config.yaml
horizontal_flip: false
targets: ["finish"]
norm: "batchnorm"
activation: "mish"
kernel_size: 3
mixing: "mixup"
loss: "cross_entropy"
init: "kaiming_normal"
lr: 0.0038
precondition_frequency: 25
grad_clip: 0.5
gradient_centralization: true
batch_size: 512
lr_schedule: "cosine"
weight_decay: 0.04
Rows from block 3 of a small image classifier, named by matrix and row number. Rows with one number belong to one channel. Each number is 128 + 32 x the weight over its row's rms, rounded and kept within 0 to 255. All counts start at 0. After the name is the row's rms in percent of the matrix's.
Before each channel's rows are labels from the 100 images, of 14848, where the channel reaches its highest value: "strongest on" is what is common among them. Only what is clearly more common there than usual is listed. The data: small renderings of single solids in any pose.
# sq0: squeeze pointwise conv (model.blocks.3.sq.0.weight, 64x128x1x1), inputs 0-127
# e10: expand pointwise conv (model.blocks.3.e1.0.weight, 128x64x1x1, transposed), outputs 0-127
# e30: expand 3x3 conv (model.blocks.3.e3.0.weight, 128x64x3x3, transposed, each kernel summed), outputs 0-127

strongest on: glossy
sq0.38 111 [128 161 156 118 127 118 223 163 173  83 131  44 133 142 119 107 144 104 137 128 121 129 128 110 151 137 127  89 135 108  87 134 132 114 137  96 178 135 127 118 101 142  85 149 132 107 125 108  76 119 109 155 160 106 108 152  74 110 198 136 100 163 163 162 135 112 134 102 165 132 148 129 128 171 111 152 122 149 153  93  71 111  88 188 116 106 149 126 130  65 137 118 149 189 125 185 146 130  99  93 235 110 105  88 146 141 111  93 132 191 156 161 132 115 161 198 121  79  81 121  89 111  72 101 118 100 150 183]
e10.38 088 [ 92 133 150 147 169 135 180 143 160 138 114  98  46 139 153 137 130 115 120 137 131  57 106 142 128 215  84 157 175 116 174  58 111 166 135  75 114 129 106 109 117 127 108 130  76  96 131 128 110 127 136 127 102 134 155  51 121  98 131  63 128 113 138 156 129 127 103  71 110 141  53 159 133 119 104 156 172 161 130 183 165 137 202 125  73 110 168 168 118 131 124 123 133 153 213 117 153 197 124 132 107 111 113 151 109  77 154 128 148 154 129 113 150 125 130 109 121 146 123 159  93 112  87  42 123 118 133 122]
e30.38 097 [123 111 150 109 188 139 173 138 160 187 119  96 135 184 147 123 132  78 176 126 152 131 148 106 104 131 124 137 140  77 111 111 141  97  77 102 118 103 125 120 149  95  63 190 180 121 127  67 167 173 155 167 124 128 166 159 107 125 162 122 165  84 204 132  90 157  63 183 120 117 119 108 129 140  33 143 145 112 130 157  93 168 130 152 134 143 127 170 137 162 157 144 119 134 210 158 175 150  59 107 111  95  98 137 138 129 164 137 153 120  87 162 142 157 114 116 128 119 103 107 148  42 124 156 118 109 162 125]

strongest on: metallic
sq0.30 105 [165 124 151 111 109 104 122 126 118  95 194  95  96  90 146 127 125 146 132 120 142  70 126  77 177 133 112 148 125 141 123 139 138 145 173 158 128 194 103 126 148 113 156 116 154 169 106 143 115  98 125 163 157 129 142 163 142  84 105  86 132  69 108 132 206 139  90  93 140 159  67 146 129 123 126 185  72 110 106 140 182  81 171 114  79 166 112 161 119 113  77 109 121 168 113 126 107 167 141 135 161 125  88  66 140 151 147 166 171 133 113 118 110 114 148 104 104 116 148 176   0  90 136 196 161 107 128  94]
e10.30 092 [143 128 178 128  69 151 206 133  60 135 137 147 126 132 191 117 118 198 159 139 165  92 133  99 175 174 122 131 132 116  94  92  98 151 111  99 140 118 160 187 147  98 189 150 134 116  78 137  96  68 117 132 137 135 135 113 108 191 128 148 140  70 103 115 148 158  99 124 163 110 202 104 115 144 161 160 152 108  60 120  81  72 141  64 145  91  97  93 125 159 169 120 155 118 164  91 164 131  62 103 104 133 129 138 180 112 109 157 127 107 151 133 140 177 121 105  94 153 203 153 154 132 131 120 106 125 117 105]
e30.30 097 [129 132 163 153  63 101 115 109 105 131  88 112 124 106 138 152 124 130 162 143 157 131 121 178  28 176 128 130  94 138  71 169 103 157 143 133 214 154 128 172 178 182 187 135 214  56  83  67  76 104 149 159 124  87 102 156 130 113 138 137 119 139 142 123 127 131 154 143 166 184 162 101 140 184 153 131 189 191 117 141 139 119 124  99 147 152 118 163 130 127 123 151  83 120 102 134 130 120 100 116  87 100 134 135  81 136 151 137  97 116 113 111 205 135 145 146 127 129  61 122 130 127 113  93  99 163 112 123]

strongest on: metallic
sq0.46 093 [103 101 115 185 137  87  65  99 220 149  78 157 126 117 107 154  87 163 124  67 141 199 117 120 121  79 139 172 149 149 108 130 173 123 184  77  65 119 101 137  92 123 159 149 127 151 146 182 113 146 154 106  79 158 104 171 107 173 154 119 119 181 169 153 195  67 132 140 102 119 155 135 147 109 128 136 129 103 114 134 147  96  85  90 182  71 112 137 144 109 159  98 154 164  88 124 144 187 121  83 109 113 166 106 105 126  90 146  95 136 110  88 165 116  91  99 140 100 161 103 136 111 112 139 139 135 159 178]
e10.46 104 [149 140  83 118 183 143 110 156 178 128 113  70  85 117 145 104 109 130 102 133  99 119 129 144 169 123 128 170 129 154 188 103 182 145 115 137 121 155 134 116 175  76 164 172 103  97 145 150  93 139 164 136  59  84  89 163 114 106 141 135 224 119 137 145  96 108 153 159 132 108 106 168 131 112 209 184  35 123 157 104 132 118  98 123  89 152 188 130 121 146 194 201 137 170 144 185 121 103  87 158 138 139 111 156 175 108 141 161 133 187 121 119 166 115 125 156 136 182 139 124 100 131 116 138 137 118 138 134]
e30.46 100 [178  79 154 134 139 152 102 135 137 195 103 119  93 109  95 169 123 101  89 122 163 110  91 105 199 121 140 133 180 119 168  81  99 134 111  39 136 146 142 115 120 103 125 103 121 104 109  94 112 101 148 125 156 145 158 123  86  83 114 111 167 140 150 127 136 137 105 120  77 114 216 152 136 182 188 114 169 141  93 166 101  81 160 124 137  90 148  79 197 113 100 170  33 120 115 187 158  90 135 163 148 163 110 112 153 106 139 113 142 141 132 141 103 100 172 123 177 130 158 132 121  97 166  76 171 134 115 111]

strongest on: checkered
sq0.55 107 [ 98  66  75 130 124  83 129  90 147 159 125 121 145 115  80 141 110  81 163  90 101 168 104  70 108  82  80  83 130 120 161 128 130  91  88 100 118  97 141  83 109 115 150 205 155 156 107 139 135 146 167  71 177 129 143 129 115 146  96 105 131 147  58 151 151 112 160 132 192  99 172 120 113 132 127 111 183 157  96 183 130 126 130 200 121 132  97 103 158 145 146 144 152 171 137 129 136 128 133  65 133 151 169 122 165 126 155 125 127 148 146 120 158 177 212 153  98  83 174  85 107 107  64 160 144 133 146  79]
e10.55 113 [121 159 167 152 175  97  89 116 106 118 140 146  93 146 108 166 139 109 147 142 143 145  96 140 178 148 131 143 115 115 183 148 162 155 134 156 164 127 140 113  54 141 172  94 160 209 113 167  94  88 120 140 179  85 126 149 189 160 117 130 121  29 143 138 164  27 132 148 117 115 187  94 150  88  98 138 124 171 159 143 152 151 128 112 144 143 147 150 172 211 117 121 130 153 140 103 128  91 186 151 156 139 117 102 159  78 123 127 142 156 163 175 167 134 127 160 121 156 135  82 153 120 154 188 173 115 137 140]
e30.55 098 [176 152 140  94 157 129 165  97 135 159 108  68 151 154 145  88 113 126 115 179 142  97  82 120 153  93  87  73 161 121  63 153  93 100 193 176 109  99 191 112 140 124 167  72 124 143 137 124  56 108 162 134 131 114 149  96 149 153 117 103 118 158 108 124  93 127 138 120 154 116 127 127 109 148 205 132 121 161 197 153 154 105 136 158 121 206 120 167 130 135 103 176 121  94 104 182 170 128 140 121 149  76  91 149 114 105  43 143 122 136 154  96  71 121 116 125 114  98 132 121 173 125 143 168 102 167  74 178]

strongest on: plain; light from: behind the camera; colour: red
sq0.60 093 [132 126 124 137 139 172  74  62  99  94 140 114  96 151 119 140 117 113  91 144 120 149 117 114 151  88 123 133 130  91 177 101 139 144 107 135 119 105 125 128 207 153  91 171 122 128 150 100  74 177 130 127 165 159 121 121  75 161 130 112 140  73 125 153 175  96 175 110 159 103 109  52  70 119 139 109 181 180 154 115 134 111 131 186 131 190 148 167 130 160 142 129  90 141 156 132  59  79 105 113 145 133  87 104 147  96 149 114  97 120 102 220 125  84 190  93 143 149 120 114 143 127 110 192 109  63  75 128]
e10.60 104 [ 67  99 130 104 107 164 104  76 135 134 117 139 165  97 123  90 126 159  91 157 115 105  98 139  79 194 151 137 112 101  74  94 100 122 141 149 117 123 119 110 132 100 139 142 107 191 155 118 145  77 157 200  61  86 162 172 151 150 157 194 112 219 158 132 146  98 127 170 143 121 147 151 153 164 111  97 125 123  96 137 132 116 141 168 136 192 132 172 135 137 171 121 122 149 127  86 135 152 139 141  72 196  77 141 157 141 131 119 129 143 119  95 130 177 121 139 155  90 134 155 210 123 166  96 149 179 174 179]
e30.60 084 [138 163 105  98 118 183 144 109 192 116 113  59 109 142 126 142  86 110  77 143 100 125 152 146 145 101  82 106 165 182 139 173 139  69 127 113 167 129  97 119 106 113 118 115 210  82 152 131 104 138 148 134 155 150 109 190 129 106 132 133 170 112  89 114 147 158 186 120 134 152 139 105 117 150  89 103 107  81 135 147 147 144 194  81 158 131 119 117 125 120  81  80 127 118 155 161  73 163 133 155  80  97 132 172 104 161 112 150  80 103 158 169 190 160 107 100 145  57 167 140  69 179 147 115 139 141 184  76]

strongest on: light from: behind the camera; red
sq0.36 097 [128 111 129 117 154 117 175 148 105 131 136 140 110 158  84 159 156 115 181 153 112 200 162 135 128 192 111 119  98 103 150 104 100  97 155 109 156 103 108  49 163 138  86 197 154  15 122 159 125 146 135 126 136  87 114  93 134 172 117 113 130 180  62  95 143 124 162 138 207 218 143  70  88  97  95 125 144 171 142 196 120  94 119  98 119  99 149 100 118 159  87 120 141 138  69 137 146 103  84 107 105 111 122 132 118 112 128 136 111 150 124 180 159 131 135 121 127 121 117  97  98 104 139 150 141 113  69 134]
e10.36 111 [147 138 143 142 121  28 129 121 113 173 139 146  84 167 162 156 137 126 104 147 122  97 128 115 179  81 104 114 137 203 139 141 106 163 125  97  87  97  89 138  95 167 105  96 186 169 145 118 139 155  97  93 118  88 152  73 105  78 120 138 106  84 161 122 110 181  80 142  83  79 118 126 240 146 140  90 166  84 126 125 144 114 139  95 115 128 154 189 113 104 159 124 137 147 146 159 101  93 104  92 173 195 160  92  94 128  96 102 181 155 185 129 145 129 168 132 134 110 113 118 118 169 132 101 138 105 155 126]
e30.36 096 [182 137 141 111 140 110 120 117 123 103 123 142 198 112 165 149 131 140 115 137 112 154 179 123  54  93 159 176 131 114  91  77 167 121 130 136 119  46 126 135 124  89 120 155 153  59 121 127 138 147 148 146 169 113  93 147 175 146 114 124  81 139 125 143  77 165 161 147 202 153 121 182 102  90  64 129 141  83  96 178 120 113 128 182 134 135  97 142  81  91 119 164 129 148 115  92  81 125 142 126 155   0  96 151 100 109 161 165 165 134 147 112 118 140 173 104  94 133 113 127 137 146 127 116 136 189 161 142]

strongest on: glossy
sq0.12 095 [156  91 127 179 124 127 129  95 141 123 178 155 124 152 123  82 122 118 127 159 134 141 118 133 165 154 131 155 151 108 156 128  74 146 149 124  69 128  85 143 114 145 110 149  89 132 165 172 128 124 145 124 137 143 131 169 142 159 167 116 129  84 128  87 101 108 149  32 138 127 112 132 122 154 114 114 111 169 105 171  90 127 170 251 116  99 134 159 177  63 116 119 120  94 135 108 140  96 134  84 109 125 115 116 155 164 105  55  98 105 147  99 100 113 154 247 144  93 112 105 152  88 165  78 115 103 161 186]
e10.12 101 [135  77 172 180 173 124 100 108 157 115  86  88 103 124 125  37 128 102 123 137 107 112 161 185  79 144 100 159  68 129 100 152 118  85 156 117 135 108  48 233 127  76 133 161  91 119 123 146 107 151  69 110 113 118 136 133 152 109 133 138 115 159 115 116 147 102  82 150 159 157 115 129  83 118 103 150 171  58 107 126 151 114 161 119  99 115 122 124  97 194  75 121 169  90 144  67 117 145  82  69  85 113 131 124 108 124  73 186 149 156 157 121 116 135 105  95 112 143 145 138 135 110 172 103 135 102 124 100]
e30.12 083 [125 120  99 159 134 163 180 178 198 113 133 165 173 141 139 134  97 126  60 115 147 117 126 151 123  80 110  93 131  54 154 175  90 145 161 162  94 139 155 150 136 125 125 142 164 125 147 128 165 136 164 113  64 135  80 114 152 126 121 101 118 137  72 118 115 123  83  89  95 108  71 157 190 114  60 168 173 155 151 144 158  85 133 109 124 151 144  78 162 139 129 178 134 150 144 115 189 138 154 173 124 150  97 127 141  69 199 120 165 129 106  85 195 113 137 139  80 120 129 122 154  91 172 175 161  88 114 153]

strongest on: light from: behind the camera
sq0.1 098 [134 178 123 141 138 147 157 153  46 157  86 131 102 167  96  72 127 102 150 136 130 130  72 137 186 142  84 111  95 122  96 110 131 122 103 112 185 191  79  52  95 114 107 137 161 149 185 123 162 119  70 127  75 129 131 102 120 114 155 130 110 117  77  89 122  98 106 115 141 169 128 155 134 120 125 106 149 200 132 160 101 107 112 128  78 144 129 114 144 208 114 102  82 110 166 180 128 209 162 130 101 154 149 101 126 109 148 125 215 141 122 122 140 142 110 129 153 132 150 165 185 110 132 150 131 133 187  83]
e10.1 089 [153 118 103 176 111 108 117  93 125  83 103 138 173 111 160 141  55 147 110 122 140 107 110 134 113 131 173 129 127 152  98 121 106 155 146 170 163 102  63 124 110 103 176  68 123 100 127 140 105  87 155 173 145 162 155  95 151 143 133 147 145  79 163 105  72 119 181 124 110 147 183 151 124 168 164 103 121  77 149  53 124 101 133  87 124 104 125  63 129 107  99 107  83 123 113 197 107 130 105 198 119 151 123  87 115 110 198  87 188  96 108 158 122  91 153 146  91  86 149  70 113 116  90 109 178 159  85 104]
e30.1 102 [ 90 132 107  82 129 116 164 162 130 100 136 139 117 150 173 137  72 109 132  87  64 159 125 129  93  69 152 126 105 168  41 111 131 104 181 148 187  63 189  98  87 151 121  79 110 139  98  82  71  85 120 139 143 102  93 152 133 107 129 109 127 106 140 103 115 123  94 155 100  87  79 113 130  94 136 184 152  89  90  97 104 187 143 175 177 142 152 152 126 115 162 160 107  91 115  85 195 104  91 163  84 130 144 143 119 133  87 132  97 146 155 112  96  92 161 163 125 130 169 162 142 123  67 108 120 168 153 145]